From a checkpoint of a small image classifier: norm layernorm.
Rows from block 8 of a small image classifier, named by matrix and row number. Rows with one number belong to one neuron. Each number is 128 + 32 x the weight over its row's rms, rounded and kept within 0 to 255. All counts start at 0.
After each neuron's rows are labels from the 100 images, of 14848, where the neuron reaches its largest size: "top examples" is what is common among them; "lies over" is the class under the peak. Only what is clearly more common there than usual is listed. The data: drawings of small networks of dots and links. In brackets: how many of the 100, against the usual share in percent.
# u: gMLP up (value half) (model.blocks.8.mixer.u.weight, 336x256), inputs 208-233
# v: gMLP up (gate half) (model.blocks.8.mixer.v.weight, 336x256), inputs 208-233
# out: gMLP down (model.blocks.8.mixer.out.weight, 256x336, transposed), outputs 208-233

u.162 [ 83 107 155 114 106 129 153 118 181 133  86  86 120  68  77 101  92 166 116  88 205 141  76 163 132 176]
v.162 [167 166 181 172 127 105 108 138  29 138 130 116 104 169 126  83 116  60 106 111 107 186 173 163 119 174]
out.162 [139 127  68 133 130 155 193 209 106 126 104 146 135 153 153 181 127  97 118 139  87 154 116  94  91 137]
top examples: laid out on a circle (80 vs 49.7); tree (35 vs 11.5)
lies over: dot (31 vs 4.1)

u.207 [116 114  84 122 141 129 119 121  94  88 194 169 132 168  55 140 136 104 104 134 178 114 172 137 122 120]
v.207 [141 134 167 183 176 157  77 121 113  90 158  93 116 167 103 139 110 176 115 127 165 102 144 171  77 133]
out.207 [159 195 182 101 190 144  75 106 121 143  59  92  94  89 136 129  91 166 140 104 113 107 120 163  81 121]
top examples: laid out on a circle (81 vs 49.7); nine dots (41 vs 17.7); complete (38 vs 11.4)
lies over: link (37 vs 3.9)

u.134 [132 137  58 171 132 143 103 145 169 103 135 125 124 129 167  98  84 114 118 120 173 124 112 142  83 219]
v.134 [ 80  83 110 101 132 123 122 155 126 162  62 144 130 157 131 160 130 139  95 125 118 113 139 158 140  89]
out.134 [ 92 102 157 105 143  98 138 133 169 123 138  76  65 173 129 124 111 148 116 131  76 142  90 111 228  80]
top examples: complete (84 vs 11.4); nine dots (58 vs 17.7)
lies over: link (68 vs 3.9)

u.70 [109  61 121 174 123 114 132 153  89 142 155 162 111 148 161 114 158 109 197 109 106 129 161 111 139 101]
v.70 [168 183 121 159 168 156 158  77 124 113 159  95  71 170 175  75 152 114 124 107 103 200 171 169 134 147]
out.70 [182 154 106 124 149 117 123 130 137 130  79 147 151 187  85 115 140 110  84 146 106  82 150 145 129 179]
top examples: complete (29 vs 11.4)
lies over: link (34 vs 3.9)

u.217 [ 66 179  86 159 148 108 101 155 165 135 173  78 111 138 161 138 101 112  66 139  85 101 162 112 154 113]
v.217 [154 151  91 119 170 147 123 153 150 118 178 148 111 106 129 169 164 173 112 188  62 147  81 110 193 123]
out.217 [163  98 117 142 126  97 168  64 162 126 137 130  71  87 146 112 120 122 201  92 111 117 119 109 150 151]
top examples: complete (68 vs 11.4)
lies over: link (42 vs 3.9)

u.34 [ 94 183 137 193  91 100 164 126 128 165 164 105  96 106 135 140 145 149 121 123 144 165 166 101 140  87]
v.34 [145 107 177 140 159 199 168 112 130 109 168 116 124  30 127 141 153  98 164 111 151 182 170 139  73  91]
out.34 [125 151 106 152 141 113 107 138 199 124  83 124 132  97 114 137 172 118 161 118 108 116 121 211 148 144]
top examples: nine dots (37 vs 17.7); star (30 vs 11.3)
lies over: dot (41 vs 4.1)

u.27 [ 87 109  98 102 104 188  88 126 128 121 117 157 132  80 141 170 125 141 101 186 111 160 152 134 167 122]
v.27 [114 100 109 168  92 128  95 181 149 128 166 145 146 175 128  71 143 134 213 132 154 101  66 126 149  91]
out.27 [149 149 152 164 143 102 134 181  86 129 126 105  57 138 124 103  91 125 207 133 147 125  95 181 104 168]
top examples: complete (58 vs 11.4); nine dots (39 vs 17.7)
lies over: link (29 vs 3.9)

u.5 [120 104 204 122  92 244  85 111 166 115 158 114 158 150 161  67 111 135 159 109 155  82 125 176 164 120]
v.5 [153 139 108  81 103 147 151  81 148 129 134 141  86 161 116 148  95 125 130 120 122 189 131 113 165 128]
out.5 [156 123 114 110 185  55 130 108 135 149 117 156 131 126 114 133  98 104  84  65  83 167 140 136 180  97]
top examples: complete (74 vs 11.4); nine dots (42 vs 17.7)
lies over: link (80 vs 3.9)

u.296 [ 98 174 125 149 118 179 223 144 102 101 118 124 167 185 100 115  98 108 123 140 116 157 198 151 117 183]
v.296 [185 153 107  83 156 129 149 183 136 165 136  75 135 135  97  92 171 143 155 109  63 138 131 171  85 101]
out.296 [112 165 124 123 154 110  89 160 141 179  85 166 140 134 168  96 173 126 141 101 116 151 155 120 107 128]
top examples: laid out on a circle (97 vs 49.7); wheel (32 vs 10.6)
lies over: dot (27 vs 4.1)

u.265 [105 139 161 115 120 145 129 141 110 148 104 139  83 107  86 105 123  89 119 156 190 165 135 146 124  26]
v.265 [138  54 115 147 123  90 153 185 106 117 120 150  91  92 157 110 148 169  83 150 113 134 124 177 143 186]
out.265 [128 173  81  52 110  95 183 118 125 108 166 139 129 116  97 133 152 149 155 161 136  99 114  79 144 159]
top examples: laid out on a circle (96 vs 49.7); loop (31 vs 11)
lies over: dot (53 vs 4.1)

u.128 [ 56 121 133  83 130 140 123  99 202 156 152 163 132 184 105 113 119 102 166 132 156 231 134 167  98 166]
v.128 [108 152 204 198 119 102  96  84 126 102 154 179 138 110 141 123 126  70 132 127 135 188  88 181 162  63]
out.128 [183 117 100 168 161 137  84 117  51 150 143  65 121 131 147 145 128 125  83 140  94 100 116 111 128  42]
top examples: laid out on a circle (81 vs 49.7); complete (42 vs 11.4)
lies over: link (48 vs 3.9)

u.142 [114 135  93 181 151 171 156 129 150 186 112 132 200 183 144 167 128  96 137 125 140 132 203 139 122  50]
v.142 [116 165 129  98 107 117  96 130 100 118 113  95 128 104  91  84  48 165 100  27 167 108 149 104 162 166]
out.142 [101 140 187 168  69 153 152 136 108 156 158 118 121 104 193 120 153 133  76  94 127 114  88 137  75 158]
top examples: complete (47 vs 11.4)
lies over: link (65 vs 3.9)